From a checkpoint of a small image classifier.
Model: 5.54M parameters, 32-pixel images, arch xception, norm batchnorm, activation prelu, depths [2, 2, 4, 2], widths [160, 272, 480, 848].
Rows from block 3, named by matrix and row number. Rows with one number belong to one channel. Each number is 128 + 32 x the weight over its row's rms, rounded and kept within 0 to 255. All counts start at 0. Numbers have three digits each. After the name is the row's rms in percent of the matrix's.
# convs1: first pointwise conv (model.blocks.3.convs.1.weight, 272x272x1x1), inputs 0-271
# convs3: second pointwise conv (model.blocks.3.convs.3.weight, 272x272x1x1, transposed), outputs 0-271
convs1.125 094:180077145134130142187154125133188110096168136150127135125080060170178143080090134143150116086142080112098124145137101100057100131186075149131118095126193123173119116069130140121222117059058078105180131156155177092103093075220166122129116104199170132114081182125119079107126134153113144102135164148120136081153139156157051141052145125139106088140113145142162154098113108170143151116165108173064132107147085143086062164090095134129125119089103152102085187135166098069125110079084134151146112127164159110139103123135145089109071141144179110124151138170148135125104143146160079092086143121104147108147108091149097178170123099082147109178122149116131092128170146155143132082132152195147138133154132092129098167097131136154132083109104134138158149071169114123168052111117160107125124155116108151109094120163147136079130144
convs3.125 095:169085126131176164103096121052096110099157126157124115132113121124132102108144099138169125059114143193093167083130160124122158127143171080115180150112125107119111136154148129146107168112163174154116137105107074150162172141109135199130147079078157151164144071144060128119123170106090148125109127105159171087122115127189132115120121215111101135125098137105181133103194141104072157120092183179126151146072125102156130135124156144108147053132136161153087118147161139201146070109104134170120160051117160085137137117190085113093138099138114174093169083107097162142152147093063109138106090134128094110125123146084139129074144135129100078096109105165157057105082149204086111096187113165161115151248138140128119135140066132167111118113157064107104129105155142118154143152118097143132151165089111179124136143111082137068108123
convs1.126 099:152134075079131149148074156065157159164068115110127135112090172102159163074110160078163120159129201122095154163167113161143128127149092136119101086152158090150101136152143127140147114146069096032118147089090080145158168118139137131101142137105140126138083122186133088154127126125152147122119106165117127156108075098119149118150099131151136114159125140126149096162107147129081121116081091153125122210079077137124117172183159161084129087156112129106134092141124112163102107130160117093074136096087129145126107097156180161208166134082079095076102084113127140130189102120154161120192180112092085082128169161135105109155129126158027142091131110133156177158104104069117131164182153178066139103064164099084118153118135097094102127156064141091185138154105121075146163098114065121086112136119129114180113168159128104101201148
convs3.126 094:134086145163139153130118144197144165102180184147100141165149117171142040096134157146122146098130092161117122072114124160122113188163133120108136109117204131129130158105149149168130164143148106139112106134204117105174113145205151135142193158177129152160080144145185158107129177063071111090076095138059149091179105125151152148152142109134157140143120131174168162112119147064095191062106176083102089174149140123107142164100145114119140108145121161091206130133094114078122162116127163158095156124127100150120104137108142099165098117151126132176126168070094196103154161090139168137139078127092107154177112091112216110238156103134098104112094087131119140148157080104126102101115183108105136149132123132081156174117108119158111132147150143103073131184163096153085118135139175167175141111122120095163097120121165173109173125
convs1.127 092:136106097097149118113089129155097080158129083152151154163095120093113179074104154151117150130134103135140153095121131182096177177152093154151169153133100110132107186144185106191111126111119179125095130106128110112156132148149167147109118168001123161136160128132168111183157080126117119144180183146121133114169055140162121141128080088161069186118110142146129147110142111159109096130132174120078148191117204135121161107118145135222121150120100108161150100111113125060120087067110185189142172096116166158117129176127159125132067100117150129074093160170164099154129121132070155157092120120094173123131079173090159087105145168166124059151121082144130138138124155106131116111156082093110108136095090141101083095167099147113149122110067199106144181155142150137154157164111160122099154157108176109165163149110129135221106127
convs3.127 087:134092059138123131154127139153137107081083144175137142126120147110155153121109134136125101114185131115131132093150126095121106089092127157095162125134151149118047095128126117086137172106135143162140083131097105131094095154134152106142129153137061120134165108122174076074104118132160156067071128147140148181069173086128159148120159093137167083118155098132140126161083116161129084188165090067086091154104081120127042119081108177157146119183127189061118158098154143193124173082111194095136115107101113033115131124058124170126172100131115146120123114148101114094098122196088107108096156131163158119068090154113115180146120156085131160124177139189129164136083111132129105082160091096195105117090161075099147180101183105192152127143157104144142085165104127114156154193182154167147148115118162140106138084095077151159094137
convs1.128 101:075125131079144130150138122138146049167113131070160089130079082111104117130107085156117082070147125145148115141115187088055098119131131162139113084073143132138113116180064149151181114104153163149140111158074113130107100121097138129172127116131161104114077088082115183069122068133088148138137075150133128084141152125141132163088114092119072096158144158153149118112139170092107152109134084183076153131136176081156131192156144173072120100120080118122141130150198151080118140122147163108144145131141118107141122119080155151149139062122146165144083153089052070172136126136130109104122158120127181082149102164123126098164100064167083150100130091173100137140161090123077119086154183159119097132202104183160114092115116085143082192084090111117126198117138133129087113106081136137106141168116112125049164129072149187147171146
convs3.128 104:092089092165132118129119118124114083122186043130112121091133123062111121085129154147165156129148079132121093085109128172116104105095128101124101160203107093151081137183124050137158087109079117126126123166185206108134145061081113121162152090154141122160076071146153114172155122163096119087126101139118132120157116087107151157141118136107150152112116101112146134186105100095184106128143081144164130118141085123128104097146154128111107113049132063182209112112152117214081131181183171089119167108131118113136138125100059142158093091147139119097141126149090111122139141104076147065156138123143199122145157137108167194097119121133122119156185111179172150123092135141099170147124109044162106088133147163130130205133111121121150120119083167133139112151130090146099153067117052188141156088125132104149118158203124113147091113
convs1.129 105:156131160157155055118118127126135143139103095172118083120132120128202075130140119127153140108126155147136057104142137138184098125158168166155112120162065117111090157148101138096171126160097121116107142103071099120147139086146086192115193126153064157126094166112132155157093195073171133120075164085133131157157182170124134145132148114065113179138062126143107103136106119113150067126155117113110105118145137150127095150139167153136105139129157135140123062101120175123127134180125118070134120131094176202118188092163149154149147220061139153110114133083080148113084193093140121087042137143120177204146170137117133083177104114118106160121133099166087172111167125169139131195135136122213086114148124098121122093118087081138101122149127149194100193157188093139136107075130075149113117100163125127123093129086119113099140137
convs3.129 100:136054139113138124118126132105100132085127123116121122139137131088219101127116156192069177123101110109164137137149120147191159080068180140131192125175126084178083081089114104073048134120126076071106118119138128145070106187136163161123107128087070106147068117127113101190128079092126115109136129113136155162123143132077151074109176168089086101145067169177104049169174145108096086145104152148112127134136096123127099156127143156111142133106166143157125114169139140173218182092069116082073129185152111128107097131127077091130090091132192183109103140076134151106167123194153115123188154114157093152139107167121127133154102155115144161083128114106048139095175159092116121105095144155121156112150071132103119116106051119155182109146159121150143128118143125103103157138145110185121119106150103105118141116128166130097175111
convs1.130 089:075097110158161156082132103106155125100142134157077132171095124073142140124099140119146100112208138135145104067107110094096126155128161155158142195097089113148151164146108183174114156225134121117121096118138170175129085087159115171147144195110102151152120191077122166068097087173122146170131141095133073190127169122119092151135120185105174163123095097149133111096107110143191167186103142128143125128112070133127161186152194098113107098120087163125119118113127111152113183123146096115114140203085089136110106106094141107160145045081091128085182141151166138123138144128146181096108084101097133182116097147114122149087103156105089152129102088138165154091104144097111138122141062122148151109147124091046073075099076161122096099204087128081162061128145148116114130108112131125158126197153137129156079137084114134137102135
convs3.130 086:100109097153085076124152161114151186187140113140157107166157176152099133141154084150159133120158119093147139149133128161114074125111163199026144142136153180097099102125165106071137131084139096165117170073127133127141189128134081124184149129122110101121137093167150123107145123117101134085115176119145156153116075046200107116123167100168100085134137138121105089149107108098160098141121127168163061123153129143115122124097081159103085077135115116144138191143121179121128101114183214164113066097117086153186151110101186159152104124098098165073148125164155138112148087136111113108124174168129145096116122105130123084120140106142079128146142122133135106110133078168171094143112093156142122096194195137086121095167147126150075136146082067135167141131040075152187101192118128158124164113136177123108065167137112099192141083
convs1.131 093:078139134146130115162168137105165087111214106149108107115139135144140173171146127109141187123066173071103104080118108171090075157139079120088134135117154127155113124148072162174074093139179131119112134121158146060140142106153122118203156116137155149139133164156093111116164156107124127098052220145162147150115144074094076110148166080161098093081148136168121121157089132175087141109121110163130099069118129127135156129155157082068166085093138225112181093165075148138129178079105089147081127162148178097184123111117171100113099128095086131084049086166119159116163149099140129132170144130087115113143113142101183175138140091121180162145124082105153110105115077145171154091153162190092097125103162160157166195089142089094119150137096115111152093115094121137109111096139096128093098126077121155131095096099130120171112142
convs3.131 094:132117130165125095104097113099073164136099076127121085111135175160136098115103131156151097144177083176160121126058134219128146089134104140070120099171129168164105091139138146176136117158064123104157122082147159105124153108168127141095085097181074125141178139128138152194153123181131143129152159150159149090125085094116130129118155132216176153129159181126111131142173134151117122135149094126115151111075085129118069121104127069191076190061173125059109093098119090139154147120180116134173210076121085083200077139074085148138152098088102140140111117095133066072115105131102144110095153113137137092118146117094067165121139104091114108131196110174194069124141115099134102143106146162126119099117133093180148115160100149101122151105085149134099115096171154126118139103156114151097141167092101175152140067087143154062134111
convs1.132 087:109120108122150139122142122131176130167141141115142128161112203077121099139087115096129106148068142162082175114107118144129072106091165146132149132148081112154108185097157122095120150139110128099095159138093156140185065122105148122140125125071104080128114062141131133058121159131154129130113099137129160124159152132130109139094092111173013081214100097092149109046122101160130103149158173120070073114108160104150174124092100138145106100081129108178144120168089095191109148103192173148168148109102156169178142127132143120054149127178151133103152114056117112148107169087066105162118143145102082133127103146094097133165089097137108143136124084124119157148109062110143104100150134102095111129067087089114008113127148117135127102102188129122151144133147109202126108164140098150097099135077160127128056125194124095112173111
convs3.132 087:125097144146185088085084112143161151166085067146076162150112080177118144106101098147149129043171117197172173125168120178108092099102120139158111161154115124100149149105109127118111107159170124081111142130131128108202092092158085099102136149103147100214077063146055100111048108120127136189142151079117165113106117123183169145148087125113141130135081095130100118087162121191125054110119106161066157118100121121141130185127093156140144104183157140120204112070164099127134115160146130111130091144095133092113157077096162132141150134117080093101142154149156096145121112136078149100172186163072118088094072129122130156122170101080159113135106144134177102112135150146159181128112150068110098164126119130127166108110127199137100176160113105151117139132119112127164077104123111127126097151045139097081184148122140145172056132
convs1.133 098:103166149098136191126126156153172104104142118236110079167151099158120123106151130133140141175074166125117181166072199175178092107096164120116121147140188129176180130098145137127111180135127086139159077124116153094121133109132077093125128136117138110127137129147129091128126169142130141121134177185075189149111167083134228100096121150188131117172154143102107192166133151128119111158101137120104079122131142087121129162121131109113093139130170104039154144174143111134101072182128138120124109090207092180173138117127114071157131075098074156066120120131173131114151093168086113165119144159151140115091133142126096083146084120077125141167123147119194167144146099103171139090131126163101155164158164113093129167151140088093123126097067096139102134130196115111142100155189125127129141176105171129143061059079097116124071113
convs3.133 105:090149156070125097137066145074086112106101149092136157156098137126129139143113121137134169075116135149135139099184175119153126136108094139071169058160123168116125183151135093107121133171135143100137175215141125114137111121173104125129239140114156191109137127184074159111112109125118108107148200117087160054157083129146158085143149085113164142115143085167114132110144180157137120099133083140108128106165158087145107122175166157122119077121138139192182139108140189088143127086168162108159152151151135114105126178128087164137113158114173130155102147176118135069082127132117137163151099153166158138143126104188069118104113162136130186111185076100119134130122110151119227147169095125204161113110106129130152145192148129141107208130144151135167118193165156142159154160144141215094155135139143146120151123182137179147184116
convs1.134 088:133111136132186093133113080071037126138095135100177137129127101110093164109141057159108154093107077174106126135080052139101093096051106035155089124118117066073093156076134140135087090141124149123154135127062052139175128149149158174171168190131164170127143127124111160169115186149129167155138146129089138141125131106133099101123127112064087130078101155138151137126090169159101121158095149129092132133144143147042165111037137088079111103151146108148103123102124171123113153210127120120159114142131103125082116184145144104146177198129157147191100173085112133120130125124158174182161118113151110136141132125088174160106145090112158189115151154133127107073172134170148101151116083116161134149169106127154058124169132145146072122173125102129171142095082136132125119096174071149134089105136141147136134171170127124156130138
convs3.134 092:073096099093126131100081114151172124106112136133174125130126104093184097074074101132125104121134110153135170127161110142123092154110135143129110126131070096104154098159148103094147185163076157125107130122134090081065106168207097138128138144132131161132187176072163152080093126149109131139159098141140143163164127159148117116091132157123141109118113142111083123170151090094119128144136076128128070234110194153126086151091129192084164127130146091138185113165098163143130096156086170092081201101170116124132112133063154129097169096057131155130096152153175175124135112107112137103098123173168173088217122152124146069121098122136160166138147057123099096172125166128149091132141175172152148109166093160088127099123128188109126113187150083142164113196087153157123118117092091077195062174112133107130180116137132126109081148
convs1.135 106:189110118179102111145144140078105150014091161148120131129115117160128141151152085078112033097085141121087127175170127118128102113107114111118157165103125185118111082085156148113120110155104147092136112145179064093130137132124117080154092117116117127119157141184079063105118135144150178099133065119140125167084176139066107107095159140129143209047126121136170133131065197160085186153160207120090125121144094157133101098128125097149137141143163124129114125161071135147159142181141108137125104132120165194145100145183188156160131102077077132149117122122173100129163121158178138147131110132173105088136213153121149128125137093143089159129144108145075096131110143167143121103184094145119109135178082115129120148114153132088108123133157138135099111245109121144105125137123143138148101092123104128067068067124065139089125145
convs3.135 109:080131116142127160194151122140153178154100141154096139172139153052103163106151103165146189150209124108149161103109132141091147142129131059167107105150127086162144116140092120137116163155115101120128105119138158124155072141143074098048125127109213110131116117095086120107076190130165118165106148177094086163137088098092163131117139130199148169172102165125087121123086144104145135109098105185105116178179109166138142182166140068118119157142116134089111141103063159097155131168152077118184124128115173144117097129117126115147143120133077110176152020072182105088168109118196114113100102122143125068123043114117108138181112124099113122110138227103135140156151159107082135154141127091119090140133169140149160059150079121131113109106127132153152087158120125156112106134105165127130118041103104148148152122089148144108057121
convs1.136 092:114089143121134161157152109105142103165141162157188153086158119123118154110128168141140158074134055153221199152098137106173092131125148102033130140132100175081158125131070099118142148140125136159084133183077150099119130070175144154186129166123123149106147159113141116116125069185071086136117155105127123140153137099141166124077193087107089083086127115160161101093160106134152154173087147159094160109139165097144124119153111107155152131124149143098142133127150103149104163120187122165098138177058122063116171170143131122128139129115191100117116123135120171131143199159126121119116144137119148102191179094125153026123104107086124153127102140097085113116101151149128097131158166151099209132140113130122087114082144134100096062117091082105195157152145136131149143079046103240123150148150147148133128156111129072132118163
convs3.136 095:143084127109076109109147120068138084137133136148117123161162138066106092064096162125147181159115151105139144089123138143092162129109123141215140138157146122110131116128115095099146093131089089124148179124062122106144113116120120102157101084139083115120028156117094150129183092149125148093129155120099171111124111102148107178141215144093181128116122125123084147096119146138138142109118151181135158207198099098148134108114126117191137159052075145085175133128151184148120159146150149101148088150107046102156139118116111176151120145125142112167118132136055061111151113144148101128102111082082155116133128146082158122112086078137158055154142106145127124165173187134124120151183109175178129114158151073127068148158141148130174049132170095126149142158114075184069122114104134152153156132108134080096064076126077166105103063